From a checkpoint of a small image embedding model: held-out accuracy 100%.
Rows from block 3 of a small image embedding model, named by matrix and row number. Rows with one number within an expert belong to one neuron, the router's apart. Each number is 128 + 24 x the weight over its row's rms, rounded and kept within 0 to 255. All counts start at 0. Numbers have three digits each.
After each expert's rows are labels from the 100 images, of 14976, where the router gives the expert most weight on average: "responds to" is what is common among them. Only what is clearly more common there than usual is listed. The data: made-up waving flags. In brackets: how many of the 100.
# router: slot weights (model.blocks.3.mlp.router.weight, 16x256, trained with AdamW), inputs 128-255
# up: expert up (model.blocks.3.mlp.up, 8x512x256), inputs 128-255
# down: expert down (model.blocks.3.mlp.down, 8x256x512, transposed), outputs 128-255

# expert 2
router.4:138118125149157120110118136129109151147117107102149109116091112138119107137098148130112108085126123129142117094134109121088143121118143123100149145131116101124095103089182106075141138073133091120106149130141148135125113135156087144110124141100159143111157154160138176103137159133139162143136135099151137136122161109129163096104155128125180172128167147153144110135121177186094132151131
router.5:107117082102111139102127103123120138142142088134136174129085122163084114112089106097104124138118101111154143063111115112095153097130097114114155123125097107119116090075165101100132144146147137164122134138122126132121127145143106150114146152096141126082124133163146188155141151100118153138153141108126145145114190163154144120111119140102145166090131082165149147114126143149128110128187
up.3:096128128162128128128167128128093128173128128085096128178128097128128185128128128128170128128128128158072128128093128128128087081128128128128128010128094128128128128128092128128082159227099128128128128128128128128063170128128128128166128075087081128128128128128128128170128128128128158128128179128128128128128128128128128128128156128128128128128099086090128128157128128128128128128128
down.3:128128215097128128164128128082128085128128185128128184128128128128128128128128128128128157171094128073099128128177128128128128197128128162167128128128128097128128128128128128128172128128128091128128128128128128128084128128128128128161128128128128128128128157128128128090128095128128079156098128177128087171128128128128128099128128128088128128128128128128128128160162128128084160128128
up.4:128128128128128128128128128128128128186128128128128128128128128128128128201077128128128128128128128128128011064128190128128128128128128073055128128183181128128128128128128128191128128128128186128073128128075128128128128128128128128128128128128128128128128128128128128128128207128128128128128128128128128128128128128128128128128128128128128128055128128065128128128128128128128128128128
down.4:128128128128128128128128128128128128128128128128128128128128128128128128128128128128128128128128128128128128128128128128128128128128128128128128128057191064128040128128128128128128128128128128218128128128128128128128128128128128128128128128128128128128025128128128128128128036128128128128128128128128128128128128128128128128128128128128128128128128128128128128128128128128128199128128
up.5:128128128128175128125149138078100128108128112081116073128128114128128152156119108143090128111107157128128137102158179159142123128112105128150118109119128166107125133128096150120128134128128148136193109109116179102128128128167128128166088128128128153133139128128114148137143128133128151095167138170167148100121128137128109105128128128143097061128128128128122145128080104169119161106150
down.5:147168160128064128080104138128128147128134172171128107128128128108166128136168174089123128107128128087105120150155128128137128093158145140146128157128108128104128134128157146063161106152128117103108106161154111166166128128121079163098122160128128128128114142141128103135159128128112128118128149102139162157128128136128102128157155114113128073116118162135128125087148128138157084047128
up.6:175128128107153128168128128128128155128103103128102093167159128160128089099151173103128099094102109167128128159128128103128103098128128090154128097128088148128087153128128128128128188128128128100167157150109105146128164128104083128149128155128103155128089094128128128178128128128092204128128106147151105128149128128128128078148095150128107128152146128128096128128128128098174161104128
down.6:078128154128128128083128188092128128128128128128156148128128128153128147102128092128150128088128128128128128128090128128128128128128149128128128128128165169088128099128169128107128128128160128128099128128175182128128128128128128128128128128128128095168150128128086089128041128128128095128128128128128128128128128128128128128163128128128161128087177106128128162128128128128128128153128
up.7:122135128151128148117149123129153128128081128128128128111113123101121110128128128128132162128111135151128128147128128126063128189131128141165083109089129104092115160147128128128128092137128173152128144128157187092172136128131128128128142184139128128128170093109128123128166079128128128123128133172117150083128144161128153128111123152159128151128146085125104128167128128169160109128103
down.7:134182128128144128103128122128089111128128132128128124137074175128176128150128128137142138128134200128128153128153128081146125116165159114146179095072128128158167133151128128128128148128129128102158128182128142128128135128153118134128099111128170128088100128122137069119128073150128128155146106089137065132128056125102128113105181090183132128120079128128155128163128105128101133150119
up.8:149099091097128069145158131120128128128101136143138175101128143128139128144128145113128147163088158128106091162159128109148146128128127095124128116112156133163128117122098128128128117133103104128157161127140059096173066089128168128128128151128081128149117113128157141161128128128105128128103147128161136128154124128128099114115125128128091128128128159113099094128128131132148172108067
down.8:138103119158128123128136165170166093181144128128138141129095105128128087116128150166151117112181093167095103137088106106133123113128128128128128187105118193128128128128128128117128128160167116120150104128128161152123128128128084146104090128065091129111168181094118091098128128089147172090114105128128118137128133137128128147108163128158144128128092139147128129153158128099128128128139
up.9:128174128128087128128185128128128107103128096128158128128074128128128128157153081070161103128128173128128150128128128128149091107171128096128182128128086186128128105128128128128128089085149128094179095079128164128128128091086128095128150061128128128128128128087128187128109128101128168178092128128161196150163128074128128128128173106152128082128128155128163128158128101128128181128177
down.9:128102164098128128128096128166100128128128150128128128151164128128096128100128128151094156128165091128106128171049128128128128103128128128128076128108088089166128128128163128128128128128094128177128165157128165128106128157128128128128101151128128128083128156157083081128152153128147098055128156128105128157128094128128168158128081167128128128128128105128128128128094128159202128128107
responds to: emblem: no emblem (81); corner square (60)

# expert 5
router.10:106106104132101134125161133110143156127100111143140122126168148133146129177156138134108139169096088116088135145142139132149104119142111158123181148169173157135175134122144171109123134135094118120130111106079115092114085135062130098137132145150130129154105167144079125133097160121137103156129133115129151112124093138130138153132104143107109143137146144166118118122103121133116089111149
router.11:116108105095106111136153110131124145113091140150095101117181146130096136150167149141142140168123106136071123126124122124127097109136134145105134129164145134166126160127145164129160136113119134127141118115109117105115098130075122110133153153147142147180126151161092128157118158101159130149157119108117131131123089139163161145119108156098139106119144174101106126115106127142135114118123
up.8:128128128210177128082087098128128153128155128128175128128128128187128187154128094128162079086154128105128128128103128128128128178096161154128128128154128128128153152128128128155096128162128179128128128128093128161128097160128128097128128128128128073128156128128128174128128069128075128083128097098128128128083128128128100096128128094156128156164128128128158128128128128101164128128128
down.8:128128128128128128039159178094128093128128128128128128128128097128096154095159128128128128169128128180101128100128128128097128128128128128098128128128072093157083128097128128176091128128128075098174096128164128128160128128128172128128128128096128128128205128128155128128095170128172128128094167128176128128128128128128128128172128128096128128128128128159128128172128059128128128128128
up.9:072145128191136114111078128128128113155126128172158124128144128145128096096129124128142087128128106128128167128177128106128128133128090128092092081096111128097128128128108128123148115128109116128116128128099155172128128128106151128128128173141161130115128128169128137128082153101128128128113128172128190146128128147134128096153128128113101147128093182128128128112119128128135095120146
down.9:128128089050080128128128128080103156124134148128094128078138126128120155128128135139169077116123128128128082060128100125151128128128139117170145115128136128157149141128128114128100079117128164143156123140113128107128111104139128130128095128153080128159171128160128171146154165155073169131128128128099110106128123192128104189073167128156128091147128109095148128128141128080177128115086
up.10:191147128159110128186128128128141128128128099128128128128143128128128128128143128128140128140110128092128128142170128128091158128149141111089146128175162128096155109146148162128144098128128149128101128128066094128128128078128110091128174106160082128097112181128128157152128167162074103107136158128128128138128112128089095128147128128128128151167128128128161128092128158109128094128146
down.10:128082128096128087096128176139128128128128128128154084157096110166160128108128128100058093150128128128108112128128161092128149128087128104160099128128128155104102128092128111091153128128128128128188111084128128100140150143100128173128083114112147128179156128152112101167128128105128140128109051083140128162128128128158128128163128128128106105128111075099128128128128151128128142181115
up.11:144098170128128119164146114128108128102158128128116128128128145147113128167171146128116128128159168128161097121128141128112128113103101135198170128110108144133153162172157166151068128149128117049094095089112160128155128093128157096128100156128136102128128129131099128143128128138128114151128079135111142128128160131073128067103114139172157173116128128145128112101128167108128116102155
down.11:092128128162128118128112158098146084148128146168128128094088169128122151175155110153069128152128146112097156141107133128122128158166157154096095128128107113104146142149197155109132149116128100128128181128091099143128128144128091091128128128115128168128121127128079123074128117092155083128097138128148089128113094155166150143128109128157128092119100128091082144128106128154104143140060
up.12:089128128186128128128177128080193128169128128128128106201128097153128128174128128128128128128128158153108128128104086128152128073128128058162128128128128128169179128128101128100128128151150180128155128128159102128128097128128105128103151172128128128153128128128128101091149128065128128128128102106128105082128128158128155165128174164128079128148128147074128155098068128128128128128097
down.12:102128158073166128128128128128107156128104093128156128102158152128128128089087157106128108153100128128128128128128199128128128112111128128128164165128128128076077128104160098150167128128098100103093128150128128092128128128128128147128128094096128128128095149158128128150103128155128109103146104160148128128128128099128151128128102100128150171103128169128166128084155128172128128128091
up.13:125108128147128128128104128128165128128128172161128128128122128177128138087128128128160112169128128128141128160116128144128128128128120147128082102112165128128140128128128103128174128128128092103128128095128101128145093128087128108128128136124128137168128128171103102128114087174188097128128149128120128120128146128128128165066116159185134128128106169128142140128128112103128128101137
down.13:145128148057150154128128149111164128163128109128128101095115104086100156128128179123128111128128128128143119128119123082128128122142128128097128128139111138118104122158128070128128128132128115151128135128128102062055157128150090116128194128148086112156119162128128115143171120142157128108146128128113094128093128128164128128129152128109128104128128181174107086128147128128102080104140
up.14:124128136094150101159128128129128128160101128128132128121151100128128157067178169128128093127117152131168081128128132128158128154110152128152130153087160176118097115156140151128099102100157131174177128124128128129143128091151159128110128162128128128107128112128112128128106106079095066128102158147122128118128132159092128133111118128162132151133128061128128107135128101129120152128141
down.14:128128123167111128128128128129167128108172152148103105128128095128132193138126094128095102075193092138113151182128152118128116128128113128140107180136090101138100128128168109128147147111113117128120128128165128128119128148128113182179128113105116128103178128153102099134128111155175144119131126128122126137128117069135128172168128171144128128110112156134084124166141111056128119128105
responds to: diagonal band (67)

# expert 0
router.0:152157133136127106107142123149107141140115123157152120126098179116122114146081107132134081146138107127185069092114110158094156156159144124092112161125087099102120107152079139128106118144148132153136135168138142152113127088140138144126150153143119106074146105101143165152178108167121143136104112169108086104101118108097106070112140132177160123148148102149139093106131137128110162166117
router.1:157144122137123112109151123142120136133110130154134076126084160107101150161081093127091093106163085114180062106085096155076126131138133113121120131136104107098124088122108109096107121106112116172151156179150158151099128136145117159138138149085137100078147103127127138146171107144124154115124115156109115108110136134112140095135129118145155102137150137150129096098158161123096095137132
up.8:128128152128128128128128159150099128128128075099150118168137078128152128128128128154128090128127176128109095181114082151171128098137128128127117128164158128141128128160128055192100128128140128226128139160128119128128128158128153106107116077089103136128143139128128177118128128167100194107155100151117099145128128128143128098128115128128118089080093128128149168080117128155128110128137
down.8:128163061148153128128128128128145193163109159107102128081074118128180093128141119108128128128128128128069128158128128128128125113138128128128118121128128161081128128081128174100161128128105128171143116128109128080113128148121128128128128128129155091168108068134080176114164159150107155063095128118110158128128160128109151172128150103180128212128159040099138128128138128066181128095124
up.9:128128128128081128128128128082078168128128128128128048128128128128128128128128128128183128128128182128167128128128128128214171128128128128083173128128128128128128128167171081128128128087128090198128128128173128128128128128049128128070073128087073089172128128128128128128185128128082082128128128090074128128128128128128128128128128128128089128128128059128128128180087128164128128128128
down.9:171173128128128128128128128170128191082085182128128128128128187086128128128128128128128128128128128128128128128128128128128128181053178128128128128128128128128171190085128128128128128128128128128128074128128128128128128128128128128128128128128128128128067128128128128128075171128128128128128128128128128128128039128128128128128174128192128087128128128193128128067128128128128128128128
up.10:128128128128128093128128187116141066105128192128148166101137128116128146172106128102095128099118139165102128109140165128104087128128113128128128116128108142103097163108092070128106128128149167106128128128141107066108148159138142194180128186157128128128155114135128128141097092128161084163114090137128116160108128147094128094128128150108142111145128128128128117159115146148128109128128
down.10:160128146113095128128128081128103143109128104128128084128158085128109128128128158113102128128119128117113110128184082128128099078109137103101111109100183128178111128128151128128141154149099128128139139177083149141141128128155138091087136128141128128097147149163128128128128147145128088128164115089128093086195128128128128128114128128149128146105128133117128111080145149146151115178142
up.11:128128128108110147154163084152113151159096128128153116102082160114128116128128128172128138119128089137141128128150156095128114128116178128128128117128114154115105155167128103152119150128153128128101128121128128139107112128118113128128102119104166109084128128101141105162141138073128142174128104157154111128109150128150114097187114108074110128146104159091170181128128143144128128142100
down.11:128128186110128120112106158152128128110160128128151128112151128128110145140128097106145106168071128096128155128085076191128093096128108096098128145101104118097158128113145105128128071128128187084104128128088114103089128150128103148096147128092098128128128128159128074128169128161159114118128128128151110128119088104128128152128149151148128128128128097159086128085157128151155091145122
up.12:128128128128128059128096128128128075163128221176128128128167128128163128128169128128128128167128128170174096128128128128128128128161128128128128128128184128128128169091128128128046097128128128128083128128163162128128158128128128128128128128128091128128128128128168128160128184128128128128128128128128128128128128128128128128128128097128174128128083088160072128128159128128128128128128
down.12:128128128128089165128205128128128161128128128128128173164128128128160128128128128128128128082128128128093166128128191128128128128069128186128128128075128128128067128198128128128174128128128128180128128128128128128128128128166097092128090128128128128162128128128128128128196128128128098080128173128093128159128128128128128128128128128128128128128128128045163128128089128095128128128128
up.13:128128128128128128128128128128128128128128128175128128128128128176128128128128128192128128128128128128128128185128128128128128128128186128128128128128128128073128128207128128128128176128128128128128128128177128128076128128128205128128128128128128128073128128193128076128128128084128128177128128128128128128128128128128176128128128128128128128128076128174128128128128128128128128128128
down.13:128128128128128128128128128128128128128128052128128128056128209128128128128128203128128128128128128128128128128128128128128128128128010128128128128128128128128128036045128128128128128128128128128128128128128128128128128128128128128128201198128128128128203128128128128203128128128128128128128128128128128128128128052128128128128057128128128128128128128128128128128128128128128128128128
up.14:128128128128128158128128128158128128128128180128128092160096072168154128128128128128095102128128128094128159173128128128128100128128128128128128128128128128128099128128098128163128128093192080128161128128099128094128128099128162172160154128128128128100128177128075128161128096153104128128151128080128100128165128174128128095178128099087128128106128096128039178096128128091128159128128
down.14:084128154091128128128075128128128128128172078096128128158128128128101128128087128128128128128128174160128093082128128211128175128128101128128128128162073128128128128096128128102128128128128128078128128128128128128128128128098128094128128067128157128128200032128179128128094128128158096128096128181128128090128128128099128128078128128128128128128128171128128081128128128128128128191128
responds to: saltire (79)

# expert 1
router.2:105073114099109092135127145145162123095098133155135130143131071154146122118122134119125193127120151098120133172142144062161143150140128101126129129127155142120156170094180094114145159105121133119126103125116093091111121121113097096121087124096130138150109102155116096108090150158139132117144103124132105113112082149104133146091162150138112109123165174107118152182094128111107106113134
router.3:115103126091086085121101130110129144131093097138157133107153094154136129150139128081105167151054102121172155113173128118118147142131137108132122092126152152107122128120160080143139148099119155108134100138132108116117123157108130092097152122117096095149121112139128152172101101104108111160145134145134163121106134159079145150120133186135075117100124127127146141165107165123153097128172
up.4:128128128109125128111108128128141101137128136096109179163128128128114134157087103180128125109127159118162106094128118109102117128128101115163115137125128128128128128191140124080110128110128101151173151155128180211097128128158137146142128075147128109128128142154128144155116128128128193143119150089143128140132140154128128138101106111079145088128163150128109117150149128158151106187076
down.4:175165182152108131135157149128115128135128128159150162128128128137128076128147128169128146106175157128104128139128124095095128119128128160085128088128128128128109152128094126128128172107128128107128128144153116128170128115157117128128152128118128128128104164158128089114095145088107128115057128128166155105118162112102142141100128128128097128128099128080128081080128153128128152128112
up.5:128128128110128156098082156190128128128128169153128128128109163128094128091128128128128128128128128128120096148128053150085128128128148128097128128166097093173128148163128198089128128128149128128128091159096148128143128128128191128128128128128128162103128147149128090128109121128103116128142128105097113162115128165164160128128128097169128128141151149133128094108166152169128128128128
down.5:128106118156085128107157094150100137076128115147128087089128128160128128162128185131128112154166121128146149085128128109128128128128128128090111128128151172128147128095160128147165101128128184163128128097128128128151128105092078128128128128114128088128128128104128128112074172160128102111128128128128128128128177157159154099146128148114166128158159142111112163162128079128128104120128
up.6:150128128128080153156074128128101128128128128128157128077128128128128128128128128098128128128109128128163128128108153075099128128168128164128095128128128128196128087172107097192128097103128128105128128128128058128187173128102128165094128128128128128128167101104182071128128128090128079095101168128128099149128106128101128086182166128128128128128128175106128153128128128168128128128148
down.6:154087156128128128093128095128128128128093128128095128128128165101152128128128128170128128128128153149128161128128128128099128146085105104185157128146156091169082155128164128086128128155095153128128128078128163128128128099159077128160184128128162157128128128109128128128157128128155186153128128128128165128128095174095160128128128128087149156128128153102074166069128128107128128148128
up.7:128090128062158128128128171128128128128128128110096128088095128099128128128128128128128128128181128090128128128128128128086128156171128128128107101128128166128128128107128128128128128128090128128075157128128128128094147156096128087100128086128128156147128165128169168186128128085128128160092060128128128102128158128128128128072128167106176128128128128128128162128101128085128128128128
down.7:128175128128128128090155128128128128128151128094103128128128102103128128128128128128128128128128128128102128107128063155166128128096154128128128128198157128128128128151128128128128128095149128128177128128155128168150084128174128095145109167128170128076128154162128128128159128128091128179128173128128128128128128128128128128159128091128128128128128128128185073162162128128091162128079
up.8:078128093128128126058122160110128079128128109128128112128111105128091147128128179117128128128120128141128128096128094098121095128092128158097083128128128128101146128128128111093095208128128128068113177175139099128128111138073074128128128128127085128138123128128144128119119128200128128128150128068143061128133100128122128110128128130128094102128171128187128113134128128128128128128105
down.8:128128128128128160116152128128121052128104128128128119128128134128128128128128128155134128100128095090128128128128128165078128084168128128095168100128078119106128128122150131110128078152128128143128128128151177157201083128128128128086107210188134128167110069128128114181128101156128144128088125128125189138128175128128128128126097132114135104133128128128128128128128128128128128128138
up.9:128128128128128128214128128128128128128128128128128128128128128128128128128128128128128128128128128128128221128128071128128128128128128128041128128128128128128128064128128128203128128128128060128128128128128128128128128128128128128128128194128128128128128128128128128128128128128128128128128128128128128128128128128128128128128066128128128128128128042128128062128128128128128128128128
down.9:128128128128128128059128128128128128128128128128034128128128128128128128128128128128204128128128128128128018128128128043128039128128128128128128128128128128128128128128128128128128128128128128128128128128128128128128128128128128128128128128128128128128128128128128128128128128128128128128128128128128128128128194128046128128128128128128128128128018128128128128128128128128128128128208
up.10:128086205128195147038108128144128136128128128128128128183111128113128128128128128183151128128114162164111128140071128128128128111128155128128120128128128083111128106128128128128128128119128128094128125156128119112090074138167128128128128128128128128128128128128096128163164083128094128128148152107128128134107089128128128119100128128128128128128128128128160128128116128128128106128138
down.10:145128067128128128168154128129113095149128158095128121100105128128128133069128128073128097091128111137128106128128128089085128128128154167128128128128164128128128128128128126172104128094102151178128128128128096128128128128128122116084128148164139128170128128128150128162147163128074109181117128128128128164096128128128128128097128090128127128128128104096128166161168149093128128128138
responds to: emblem: no emblem (80); many stripes (34); plain field (30)

# expert 4
router.8:159175116103135112157100123085078113110073095102122114111123111136141109102120106115105123105132108086111134123128101126086139122139105141128133119113128078150106150116170120106147098100169100136123147182150163170149140083146115142134118125119132163135135118159115160091135145119127156111104152085129144094158137136143145103091119122125166126154180161133163094153131152124108120169079
router.9:137145166137115100123092130101088130111095078128145136094139091107121103102122128107103139089105102107138135113100130094124161161143133114132129125080117113119091143123169092109156104140161134116124167168178149164152143158140131193134132111120131147097155106162150156085142113105098157116132158118139148126160135170131114109071131148158089090121162134136130117154144117139164135171108
up.9:156152128100128128128128128117093128153128153128111128128089128128128112134128128070128100167128128166123079112128128128128179128146128128103128148120128143128087128100128113128128155118183128128093128121083128128128101128128128128117128116128128101069128128157107187188172128137113040151132113095128094145151128128128128128163116128164128128118128156128114182108216128128183116100128
down.9:098128153091121128107128128128154061123128144128128077113179145109090128128128099154104095128170128125094078165147157082128097120128155128083128128128106149128128097169182128111108128105128128147160161128156128153092186117098128177067128128149128128162128094128128088099128176128128128095128128167128128102121128116079128128128142168128141128146137096091119128113155112145108092109106
up.10:128171086128128128128128128139128128091128128163145128128076128144128152128128155146140114128067083126124128114074106145058141114128128130128128107128128141128165097128128159109128149106128128128128128128139128151155128199158128083128143187134152131153128128108115104089174128128128114139175143135159153128081128073077128133105083118160128102128143082128128107061128128149128128128128
down.10:128128131128107114128106145088136160143182146128098128173128128134096097128144173128128191137128128105128128165128128128128128106128128105128121108087128128128107156084146104098128095128145128162150069128098117128089172128128082128093101128094132128098128153086115136129086163161093135102128128128149138114128084137126171128128135082135158101128117128164128143141113151128121128175062
up.11:128142100128161140107128090159128128128150120156080128116104145182137128093096128140074067149163163128143152128128128152128182107159144058128108147189128128108128106128128111128128146106128128108128128128109115128151082112128154147145111161157102095128128128071188128093161128164167120101149128138121121128121133128169128128128102128128128128128108148111135145102142128128144128107164
down.11:089128128155100110153084117090150081132110128090181142128107153128128104128128147108168113105136121158128112128111161149128072107121128188150151128096128153144128128128119093085147114128128090128097128128128149120128128118071116110168109153171138138128128128128105128138190112074171179152113111128138138141122104128128111161181128153128128137106141141128108128128102128105128116128128
up.12:130155128128162147133128128103093121128113128128127115138135169154128128134104160068111161128111115128128137128128128165128128154128150128111121115170163164128128091128149177128128102128128157138062128109128171089155123123145128165128117130118128126128103128107128130128101148128089128128134099089143084128134128166128111128128128139128162128128074164148152128110172179128128128062182
down.12:128129128099075109128120115128155137071165121142194146149199107073084133160124114176128120128128088123181131128128128153128128128146118064128128128128172128176128080119163128128114128095156128128116128150088122104128128128128148130128128158155151081128128099178110090128122137147128155128128128149103094062112128128128089111157117159163128144158111128111128109123128128138104155155090
up.13:128160141108128148128103064118174066128109138199158162128093128156128128128094104106128144128132128071108070128128136128145164128128085128128128114173154165101091170128185187161128152117140091140128090128097134163128144092098113128152139128109128128162128156114128173128128128112181093122128128159128154142128128128128114184128142128128170128162153128112128115128138091139147128175105
down.13:128128102145156128160128147171157090072116118095159079128098128128093128128166153155090165128167128128151128095128101152099128101128107102088128128166128128109128128128128105202137128111128128074146151114172128120149111128128102141141128170128082128128165128128135156128142128110128142103102114097128128148128128107128087158162115102141096128128128128120128115128121170112081111152124
up.14:090128128116128128146112210116137188128151128128128147113119157128160092128128144161117100094141088087095099128128116096128105124128103098154147105134140102153111128163165136073192082078108117103128113128119128100128128128147128153142140103128128128165128128137145148128069174154137169120128128128148128163144128167093128123083147128160128112162155153128128128122114158086128151138112
down.14:156149128165147154128139084148128096120087109101128093128080077099107165101159104113155169137169128128128128128128128169128128128092128083128195151128134102098128156128128128128128128142128128162128166128147160125154090128128128093112128128083146128128093128128110153128128104112092128148098150159139094099128095155152106128142099164092097128128094128169106139154167097128158128161128
up.15:097207154128128146088128158152083128128128128128128128128082128128097128128128102171128128091147074128087087087147128173128111128128128128128128155170128128170128173152128128128128128156150087128128128152128090128128128128178128128128128128128128155173128157128128128097128128128128168128175128149109128128167079151128108128128128128128161128128163110128112112079128103128128128128090
down.15:166063155128128146150128128128128128109128150128128128128109128128143148101128128077128128128103156109128170128128128073144098128100108128128128094149128128128128157128156104128128128105128128128115083098128128155153128128128128102162128156128128147114190113176128139095069128097185091158128113098103214128128128143149128066155202128128128128160128151099128128181128128118074128128128
responds to: emblem: no emblem (98); plain field (91)

# expert 6
router.12:127162119101106110132136123119123157113096094133136123138112151125094129159115156179106146150131102137123103118089132120109130152137085113109171130172144103134132117144114173092076108114121096139167141129140152102123079131107111125156102183122145109131107158144097138147127139136100141149149128094118131121107101152139134114124135165167133112126162159122134124101136130128151088144114
router.13:110139148155130145139162103142138104118109108133110088148112148090086139153099150141146104154133092160136122095085114149115138122101143155100120121137103160127131111152108138103149098106097080113119108112119144117114110168130104144126142167150158115133120152116101136146152125107145111146139116157127125124142153134135127085124140186153117113155129175110116086115141085116163135140115
up.8:080128128128128128128128128128128128128128128128128128090128128128128128128128128088128176128057128090128128128128128128128128081128128128128128128170128128077128128172128128128128128128128171059128185128169075128072128128128082085089128128128194128128128128085128173128088128128090128128128128128128195128128128128128128128128128086128128176128128128128128128128128128076128128128128
down.8:187128128128194128128128128128128128064128128128128128189128128128188128128128128186128128128078074128128128128128128128128128128128128178128178078128128128128077197128128128128128128128128128128128128128128128128128128128128128128128191058128194128128128128128128128128128128128128128128128128128128128128128128128128128128128078128128128128128128128128128128128128128128186128128128
up.9:171128128128128128137118128149092128138099107116114101092107136162102106098166162149141121117176154147128108128109157128128128148176102096095068094128128158128082153128148097123107122162128093128161105116128117128144112105174091140100149058099138142165136152142145158117140154150155128116104158128185140108154113120071128128128128128140085145128128128085128128108176128128170128128098
down.9:141128116097102128145128115128145150128155180146176147128128110123128125128128112137116139128153128187117089082128128110144108156096128128128140128156137158159151097176101128116128128092128117108111088169144111155128128144128128112159128132128128128090128104144100128096128084167097108070128114112128109164138128179128148138161111157161172128091145128161128128172064105128128122140135
up.10:204127128102153128128152138128128103117131159150146104128128108128151088128184159128141088103149128148132087086165138128142128128152100107128119105088128113187114128136138128159162094134128193165128134128139130086128128073133176140108112144143118174117151146141128128105128149097140136166081163102134105113128140097068128120128169128118110114128141128128106076128118146116128104128072
down.10:098128128128062155125128144122128128153105119128159128145131169128106091128128080120106175128087138113147128128113128140097153090077128088168121128164105120128158181151168128141102166099084128128079128146128116128128128133153106133169112163139128128128128133128088159166107103143184160174143128113090128102204136128122128128126118128155097105147128155128118141099128176179142138128166
up.11:128128128128128075128083128081128128177128084128128178128128128081128128128076128128128128128128128128128128128128128085128083086128128128128128038128128171128128128128128128128128128128128128128128128128128182128128128128066084128128128181128128128128128086128128191128128128128128128128128128128128056128177128128128128085085128128128128038128128128128128128174128128128128085128128
down.11:128128128128128086128128128128128128128069128184208060128128128172128128171128128128128128128128128128080076128128173128128128128128128128128128128128128128128128128128063128128065128128128128128128128128128128128128189128171128128128077128128128128128128128128128072128128128128128128190176080128128128128085195128128128128128128128128128128128128128128128128128128128128128128128128
up.13:109097103128097160160151148128128128128161103104128128128149106128128106128104128128128164128128128128081093128128128128128128128093128128128128128185128075128128092128084128093128128162091149128128153128098128096096128156128128128171128156103128194103128128090128128128128128165167128128108101128150179128108104055128103128077128128153128095128128128128108155101128148128128076128128
down.13:128128128128155076128170128128128102128194128128089100128128128128128151102128085142128128158128113155164109128128110154128128128100128077151185128128128107101103128128128128128177107128109170155128128128128167175161128128128051070128128142128092106108128128101128128128128106128128128128148128128128154128128128128154179128185158084183128128177165128128128128181092078128128159170128
up.14:128163154159128155125128108125127128128128112101093144168128104120103128141094128149144128157130128128128128128102105124128106128114095108128112128128128134132128125128049114128153128134128107128128168128158120120174130143109142192164146102138148128111164128128104155158181128123110118142155128143128162092128163128187140091128122128141143137115095128128120128075141126151171149074128
down.14:128109128096128139098122128128159094136128194180105121110128163098128117155083128128128128141164111128088096128113160154127130160150172178139110128086128128108136138128128156144176109100128173128139161123152177146173145126119159085127151180090128090128142080128155128128138128117170128128091149105073044112128128105128128054181125134128156095139099157107115128128129172110116113143071
up.15:181133128128128099121153128164128128110162103081135165136128128128128128141128128128109113177089145128150216108128128098129108128128109130128129107128143128128168128128096153157128128124128105119143128128081128128128128128128152156051128144128157128128134128147128176129171128107128142128186184128128199141128115163091128185131143148128139163128128128176122136128084147107095128128128
down.15:128187138121172124128090109128128102095151128122128120140128173128160159128158085121200128107187144121099118128127128151128128128128140128096128128134153147138128128128145080160154151128156128128086115128161152128128155161153105128128158128174128114128128110100110128121143136128128128066119107080148128128167128090128084117096104111155128167128095128117100128128080093128128170191139
responds to: three vertical bands (88)